{
  "dataset": "rosettes with rotational symmetry",
  "train_examples": 97500,
  "objective": "flow_matching",
  "logit_normal_time": true,
  "norm": "groupnorm",
  "activation": "silu",
  "weight_standardization": false,
  "scale_shift_norm": true,
  "beta1": 0.9,
  "grad_clip": 0.5,
  "steps": 10500,
  "epochs": 27.6,
  "final_lr_fraction": 0.1
}
Rows from block 10 of a small image flow-matching model, named by matrix and row number. Rows with one number belong to one channel. Each number is 500 + 50 x the weight over its row's rms, rounded and kept within 0 to 999. All counts start at 0. Numbers have three digits each. After the name is the row's rms in percent of the matrix's.
After each channel's rows are labels from the 100 images, of 14848 (inputs lightly noised), where the channel reaches its highest value: "peak at" is the part of the image that holds the peak; "peak on" is the class under the peak. Only what is clearly more common there than usual is listed. The data: rosettes with rotational symmetry.
# convs0: first 3x3 conv (model.decb.0.0.convs.0.weight, 128x256x3x3, each kernel summed), inputs 64-127
# convs1: second 3x3 conv (model.decb.0.0.convs.1.weight, 128x128x3x3, transposed, each kernel summed), outputs 64-127

convs0.117 088:502524607518555532530501392508648522532515487585543538336492440496576464526554588541463518498479540401435563508466521470484559515512367562578484553454527475498522484470656552468460549393528532
convs1.117 099:549483584542585525485479484509465446474531518566504414487538466537497526398473500480577503500494570510462423530491530504479527469513549557496603466476562558481489472496537533604502536491416511
peak at: top centre
peak on: rosette

convs0.84 083:478495501435553514453435519573358498540425504532502467628464504509482479577554452429507473520517529463474592409493501507553597416519523526461633469463435504532534491522399467543454478526449402
convs1.84 073:523490504489403454503513510518477476536553428449591497495488482513454568600470516449586466507518392445491473520482473485514474549386413456500492521512484455468568501526537511552482437509465557
peak at: centre
peak on: rosette

convs0.69 119:498535530479511492410454435528479498476445445469405369467535557442547506529413496517472488469388489503498533565503518509574516414510289510485565500400505519506485533526546490533513453536554328
convs1.69 081:440535467516470509469493490481379540515612541439520504524461471508470462420519537550353443432441679427537473526547534569509544480510428541486527480445535476504482524509509439417491469456498437
peak at: bottom left
peak on: rosette

convs0.62 107:505503614481583535447561276527504550552570478524483576557557340531557493569558622509506479547532460484497525371490516543428526379496541462486595467490481523493502505501555427572471439477562363
convs1.62 082:489484477494481472549555536499476481514483470489520631542481489532454499584524486565543628409539384630547507496415460556459468549436538546435520439458450578483597540547525529678480524398490478
peak at: bottom centre
peak on: rosette

convs0.24 067:447399464597525511511524447470467507596573416488474445537512541432595564577544540489514500580526496505472452580479545559546476479528405478613452557484566503524579532432547494416519620504631535
convs1.24 069:492509475512555498431389549492541338444445377531482552505573462525533502551522393456427527468587452506487526444520570530455459503386469483486509541424549423481511503481509519609475531548495457
peak at: middle right
peak on: rosette

convs0.110 103:544552467449564533464526370512572496539437469580504431332336507430539484572442491568459516493435490430416518516487462495517596471445280554458482567434614515484488522457566445443517531437543388
convs1.110 088:540469381470545598434427536509401439487558570477591525505538518568504553415472439421522480515494550525465608455477466534501544458524439479553667502460454503522476461513441522515539484486547443
peak at: middle right
peak on: rosette

convs0.2 091:598552447514530489463523524475458440481539415568413543536512544499540537522469372543514487462477458493517473420584468517457507504387602481348592474560468513491442497448541579459523447487406513
convs1.2 089:521501534469557533481501566501494423428476527552573488505507528436557527526477586511446506489530398532503524456467517446582425515506480505480498553427483527509428443463528519483529545344407512
peak at: top left
peak on: rosette

convs0.31 205:529501460497476487501528473527523495490528517472525545498503502420404495498541556484081529516404534480496515470457512483475452553489464503508422537492515502504481517498452447437487488398504446
convs1.31 211:625486472454518404498523480476524513487662560447506453464401494476500580480492554537423454589542444510455461508501403527486431483692487471488516438490463498490477510535545517508485544411467469
peak at: centre
peak on: rosette

convs0.39 098:476529469551451501518461524547511473525320459547528433387529560580454352542433483434480438432462492496499512470454343507525512491566492521476416523386463484485506289461452518507511560519400383
convs1.39 107:536486520404511425626483538504498595539497540529491469483553548545450492346505453468476469517491407500471544502448478452452633404504458546550428422499451501498502477514497504407543555461500408
peak at: top left
peak on: rosette

convs0.88 104:492538464528502533509489410550545487525431523636540471403379337474679442531463565458606467544589479468617530611539459540525620530471523530414552521448457521522455520560501533491561584484585508
convs1.88 086:436441532541543500402533458526436310471416516544483401426493474497522464608500428462551456588510519452577467559486505535439514456474386464475527515495520487525464481489457452509478506513463445
peak at: middle right
peak on: rosette

convs0.77 070:457429511481466476554576472517527434426540456453534475239533524486515564539426665486530487489473484489447573621422544468516422484541480506545466545436528492514485368520547476445577515407483510
convs1.77 052:499420512489504493514442442451370475639551576458479417466459554564550503377445539508581513508474512536523561533535530538492390506488460522490512557479501498502540418517493500560424502487484545
peak at: bottom centre
peak on: rosette

convs0.14 071:462452534500597483485500458519447492588508566584495541458583515538518416567494567572514504439471490465404474405425520535484574545433379523507554491531463454430517493431620525499554497374390492
convs1.14 090:568579479551563540503560465555503615495611604491527574531525508487507596461543512456491514471481510536426465523447460450522602476512526517466546501504528524524503431515515473550516483571499592
peak at: bottom centre
peak on: rosette

convs0.122 097:501395466489529506466487485544576387481533560529433484470500455593531470458471463515452585530531511534503536509571344529550484468561527517579499459462570500476512311440538585381487609465580495
convs1.122 084:574466591504530465580489512455529541528544440468450504471465487465524505512492464555379434585483577481533489477458527521557483534588487487543482516511458457476403524498475595386496495539523440
peak at: top centre; bottom centre
peak on: rosette

convs0.36 063:477501480447507535557536445515506466494461523496439363436476559420570497464577476390523375467519462488498536572553498477429511453501514597484536570409445525517567501504596503492498527450575454
convs1.36 080:449511517496477571533421420472282468523513515529471430430503439464543527521530513468519464524557484419513528447517533483489548535511495488533510449612565549463400570511527486457569513513453524
peak at: bottom right
peak on: rosette

convs0.93 109:558517523483514511493420355485526488491546456474539447419482435540444458452541446507484504433497489525354473508502480528460565376475495486517557483371537511490432217432629410509498385509521485
convs1.93 086:499464488498536570392591404506381534512571528476460445472577450502499469439520463499456485515518489501491420459540591516560523502531497541576573500429495485495510515511464606486515438433493473
peak at: bottom right
peak on: rosette

convs0.40 104:488476591506612512544489456436523544495350535418492443435580580571485531514423480537516562512347529545548450436441423512546488390532379590586462564283552485530514499457511521540549480452507385
convs1.40 093:404486536477435478569504436538417520500442490519437412529444463519507499619499463393453515476511554509452516566445545530518475513405406500478543422464549477486542527487491424473495514513495496
peak at: middle left; centre
peak on: rosette

convs0.64 082:551453455472432498460566478603505478493507624502402506669600505483463458436586515451528563580536490471475542415475466520504404501584562443489474559445499533501511613489523466472492549535533520
convs1.64 062:534562468521629511587510438442477559478514530405433505541426457575498437423510482363567532547424543507525570474428456506509524531443591544568515464562458475496452520440445528459501481558488509
peak at: middle right
peak on: rosette

convs0.43 084:630546586497572527605535446537526499453414639529503526489490579471462481559540537526512557582410541496475537498429440493448582583527252513532467509495613538556528603497550526430483544441553494
convs1.43 076:530517573489521476547488522425498447474520482617506466494496486505501413432478506549526563517500575478516555491488552492499524490481479472605609491547458530487506477463467466525477585388497484
peak at: middle right; middle left
peak on: rosette

convs0.104 081:503512486487495494427556502611480510469513525518482561622540422593575440546441460471519494577543545593477570462574489548509519471555572488504509564526404511541560538445467464542539487594551562
convs1.104 082:473495524543488473590524486416399454416445421479565539492468463446496454560496446560518462422458453444494560433403557454512494587476493443510454491544475538532441446459507436447459521417480504
peak at: centre
peak on: rosette

convs0.48 098:461508487442552453526383467528461459496514481515459567525507493640592493463482564585578578441553441507427530610521528481425486609558519476501542587521483451488503486508563529503479573465484506
convs1.48 103:394559480536564458483471545530617434400469423547499611523530503486362499573520456525496561527428518459613473485507539538583550484535455442478478500448481493528414474490494520492478565512626486
peak at: bottom centre; centre
peak on: rosette

convs0.124 106:444495465411428445507514511449518455456501486474450397341500445437436448403485504489479441430474476563496469455431531469485402463502496486405491472489507464485482508510549495466469556508465497
convs1.124 129:493481479510588504436411485482480452501520527464532419518514530544504461393478483494366464513447558496474496443467526488463588499503462525580597465517465505506531477526464557366518531522436450
peak at: bottom left
peak on: rosette

convs0.57 147:479461466414444492484527491507475414519531455453449490532475444452536556430528558452532522480487436467388530617457554532473400567518478434503517549463457512484498535554565530443472488464484509
convs1.57 081:453486495536474525482496556469450480453436509505435503539465508506455500643499480549534441428459321523550479576467512513507352414568552480550432511491504496480495540495547509496509513565459539
peak at: centre
peak on: rosette

convs0.53 100:500570506532482508464500418494596546453544427563570507515525318435580545463566499539442477535480492463543498480456536506642577452460464465484488430556523487552517561524583469515515488491576480
convs1.53 085:445496519510403449464486536495499562484531509381526515508428558511475446405500513514458420422416607506568540504583496463465531522560548465521494466561468506488486517472537470437470486505554408
peak at: top right; bottom left
peak on: rosette

convs0.76 162:439479449448483452569539500323445544473486507612477526527506455452546609518490439500512451473554548499557548561534473493579417452554523575500491499425544495506547517489432475553507669537446474
convs1.76 137:464472538572457548499478487492553407562394513493450530501525488530497507596482454453542507601550476516603561525465538468443495534514534500550443460524496480466481503536541499602471552500466571
peak at: centre
peak on: rosette

convs0.101 100:502478533507599504457526389596495496531513524544471425488510425576477461529560581532406562540586496465464482380552401475431594423507569549485495537475534452515537274474535420478467478467427544
convs1.101 083:502389461485494533518493549499420571518637517423582458469424532466482595472508559477455478549498547504497497439488512494507466492656466504486510403442416529507519442516515484425517559481509375
peak at: top centre
peak on: rosette

convs0.95 134:548504530483560456497396333534597500507374469499484452473424526548456469516494479550515344526478441499492449424469409519481614395546605492530509475472541482494510384481396442561512496456515425
convs1.95 157:526593467499347506497551504546465499453448476540510486469392604514528490560485502442569471454438439503551437553527442432474446547510569469493515445474448455533539475471526496665477482452501543
peak at: middle right; bottom centre
peak on: rosette

convs0.71 093:504505481432543524547408500461491507451537434553461463587484411442511473465527477559492472481507551464570544330506404473531557427516470541507463544486406499498510452441392471567485533569468472
convs1.71 103:544525538491476542477490534512526550494482473424465538503610503606545536494499546467469537543557419440478569539534546588522565509455464503538507573530509486489630525453430487512546440495503426
peak at: top right
peak on: backdrop

convs0.108 081:480486544470519465593563507464455562441521495501612571539511453425547562514558518502569461510519529600454549491481547547509442568557512555561426467542579505521576515549540526494575579395521532
convs1.108 102:481450424398476529451519532524433486416518460485496555475498491525545504468503597538521541541463579472557493517609520447486533564541538414530439531427479460552469483579515388498556564529549423
peak at: bottom right
peak on: rosette

convs0.87 115:535539535543481514408537387497515487530520508480561483523410474503486533508510531542395555491480493455434463534470539498515495399532414521558464549426525480493488560564615478556521496489486371
convs1.87 103:579397464503522492394491422498456497526646507493383462452429444522517486398479507491494480533556557473534533432507540526518517485604499469521528457518453478498507511522472635472495557421515477
peak at: top right
peak on: rosette

convs0.35 070:510510580597470559531549462360572548597597483418552415513555430555400620593545541522518527509543545514515514429479610576523457501643454515548518569526510495490487583453529489536451477554503544
convs1.35 091:459456551484353465535513458494448501415431469560458483486442477462473472414521555541525454532587441486524438481465555559542534538484494526444456575430488522489616483493499465580487469479536460
peak at: bottom centre
peak on: rosette

convs0.94 065:492517540482552464531538485467495598489541574562435520427479560531376560510390543544477392441461542500579536549503518525440479548486469535551438419491502504534454550450544433494525542454520574
convs1.94 083:420427507461391459494507419479463437512515493457541612469495496484518459439483578570577448505545523484563543542548534495495408525548526500523514522480494474468544477510560494458453506517574478
peak at: bottom centre
peak on: rosette

convs0.23 107:448535494504517497299525338509531567492544492488471458433510397485523532482444538488512537435466492389435491436386568493451462395432337464365463485332483487529432555513539380424504428441455418
convs1.23 092:536551469458552599450546431500409591464538416451482465486499530496442466566514464438600576485481560395436556500505544525539528464524568484474605510468513491543516484503535465563515523524521506
peak at: top right
peak on: rosette

convs0.112 079:684493514548536490498515425589522396459463595452427479568509507460463559530612548498501537551473484498417598501466490538497415542554349463574457556462528532483511590480612480390456566452468505
convs1.112 065:554517464523583526447419433510532457524502575487457479531524548537577500423499418552468511516473536530452498494488486553514523519426532489579586510551626528465419459492423593586495550524499590
peak at: middle right
peak on: rosette

convs0.113 093:592522525470550487509485409458569529497472514546485462451553425546514400515520526551460553569494482505447515391533439447462545380519539459480473516421525492494513284423592389505506457421506547
convs1.113 083:514449493532415340506495543504469566492544456451541485472588477604514471476506539523464477480492567507498577531566510357508473426529485481662546488462484515500496502499530546538504552469452403
peak at: top centre
peak on: rosette

convs0.120 095:440502474524523513462465459501390345411539485519431339423405466460452503418424539570544535495532461501421460588488536525506517385461509438475467560464547515519478498578438472400507645511550510
convs1.120 087:448483481431430517504534549490447414444346474522525471529515527519458554576474501428472565472435507596466558540517571520453441450460560480487464533505527478489537492463502494439449427546504505
peak at: centre
peak on: rosette

convs0.73 079:526468473423659485418515445534479369481529562597441481391596459421475449501483538588496478468499496431396534449515499427497502452484475496416510429388525525445433453487573508358429571439484530
convs1.73 090:508514471528504486517496499551585577473554455441610561557499524485456611354584506509479455560550539543494440431513458493481620458542404539545512421463473480471514445481552564470506443523521472
peak at: bottom centre
peak on: rosette

convs0.19 128:468523535485536476501517378531472502523393468424422413529525569530415502495450585430460493448294520525417516423492204502485512455583485488486558506415531495512474393515549466454497457515509319
convs1.19 093:472521483427521613411560365500346520512561482442470492496500459558478480518505525421487483460497562406440505531526500554552524459547442516448571425446464476509520437493482421520540444440458519
peak at: bottom right
peak on: rosette

convs0.12 059:449486532432490615560511475503607585470543421480479580399503513478590573536459578456501474557486497449472463582329501476468495514507572538479546475514530502544411445473572469462560524419535533
convs1.12 075:510473516577415524550518504465413452399482520391534454447494467482494555423424555486491467469551380515500487565574482397499451531568528537452462519414444499527629539506567392495522543479439469
peak at: middle right
peak on: rosette

convs0.59 082:479412512429491489592478433548553546552472429544451550396512502522443519486466602454488407537555556477441617508522486493537479564566476533509587538483547461499539501498570533485459617437568572
convs1.59 103:549487486505577558462421521489459543503568548544430485539465518543545493317530447573456520486551526507546468496372518565572593526598451583496468505583533465501464540528449518498521445523554451
peak at: bottom centre
peak on: rosette

convs0.27 084:513459485562494494470477468534497462587503484373543400506552448505503534485514651551509551514503446497481502547526505471523519472573553469571570562349453449394504483433552460463499478544534564
convs1.27 078:397564508515566549566429461507588470488457530435470434530456412460500486522506456488496532424382531518580498453424485505461502604443576531468539480532518511497477555455500474459483421521471562
peak at: bottom left
peak on: rosette

convs0.96 072:473482417404429485463523514516374417450559537455474552524480597482525592534467525460532567510494472455516471546494497447524474524441566425552418458550452496550464549448499463415464455454550511
convs1.96 082:528469525429488514454563491482433438360452459571465516489495545580489418593485558516488561488576566472514571595575542493553513463551414428467459473486378440552513508565459464535545486498505448
peak at: middle left
peak on: rosette

convs0.46 107:431525460500568493496481436530555452443498465482488381420535557597436570472427560555503440549509527530532520561567285533559551409563514546531490591457604498574508211512505459529496588525594485
convs1.46 089:494522512466348424496508544485459492532425514482520485451508515453502481621483435463502524489514437440457456499484404497489329472421486485551464502442464493502466517498525470489526427502525469
peak at: bottom right
peak on: rosette

convs0.29 083:490463504533414479537536444494501422521554513541472476509523490498589603597607540394457438509535454484481485612449511520549520530611508488501526439402458488517418542461547475449448555402483523
convs1.29 077:544550540455597555512395504539551425529446472587535492489526507490477492567500548512501536517475565536546501392503489410432360498434504429558528417445540523463485477513504633481461505525526530
peak at: bottom right
peak on: rosette

convs0.44 114:527508498540511537543441450547541496441453506548505416562526550547399478462488478518482517495503522548514491498554139487482488468491553493530508506443463489482509284492518513554520545461527491
convs1.44 077:496462591505426525527539601509524555606441506564556565478507548419486456549482473438503530477468451477491447458504363546535432456412514553557456456433421501460507515498528502529526457554530431
peak at: bottom right
peak on: rosette

convs0.42 151:461449432478423493525508509519455388450518541447465414504503480480425552478439518473526505431456465515481479508453567516490434534521498475509460442497505500505488520514552542411493518472465513
convs1.42 072:428550470424554477423409512586566439552514444469451463513522418422526445584544527451444563488488567527474502523480537543506410497496517477468553534579495525524402495459531525531522560559511459
peak at: bottom centre
peak on: rosette

convs0.75 111:533492509480501480428428394538572485521555527519532401395557308541560459470499518511465575510554460445401469513466523486472530436493361474529503522372550510503454449469593320491479417476527428
convs1.75 111:464526490500547381433463409459506537470458553477361478493498472592478465430522475531407491434522554462481464497527571511548564476480472530537538510431540504493445578502494563387500481494452522
peak at: top right
peak on: rosette

convs0.51 095:466530486457555464518435433529491506524399552504487506547431507599458489480577418406495485556513516411497512409515488454546550425446438528590528506467477461474556492503341403500447537495480494
convs1.51 069:548515449495503478490539553424496423515429497465536476478428574477466481557540482469614466475490479572525471495461397444407528626457530492528488431542467537525466490445489407565545469535490446
peak at: centre
peak on: rosette

convs0.106 079:555550496500432462499542483650506422467578598511435518604613430457512506599526619482521592596482418499436565478446520458480414582588548376514454537531537527556459551487557501423537461473581549
convs1.106 089:519550494502427516433524515517419382579440493504471513506524545562510468521578487524524460507613480442514545507599550455506434527467457365562426480457537547518516490516530490449479460549413449
peak at: top centre; top right
peak on: rosette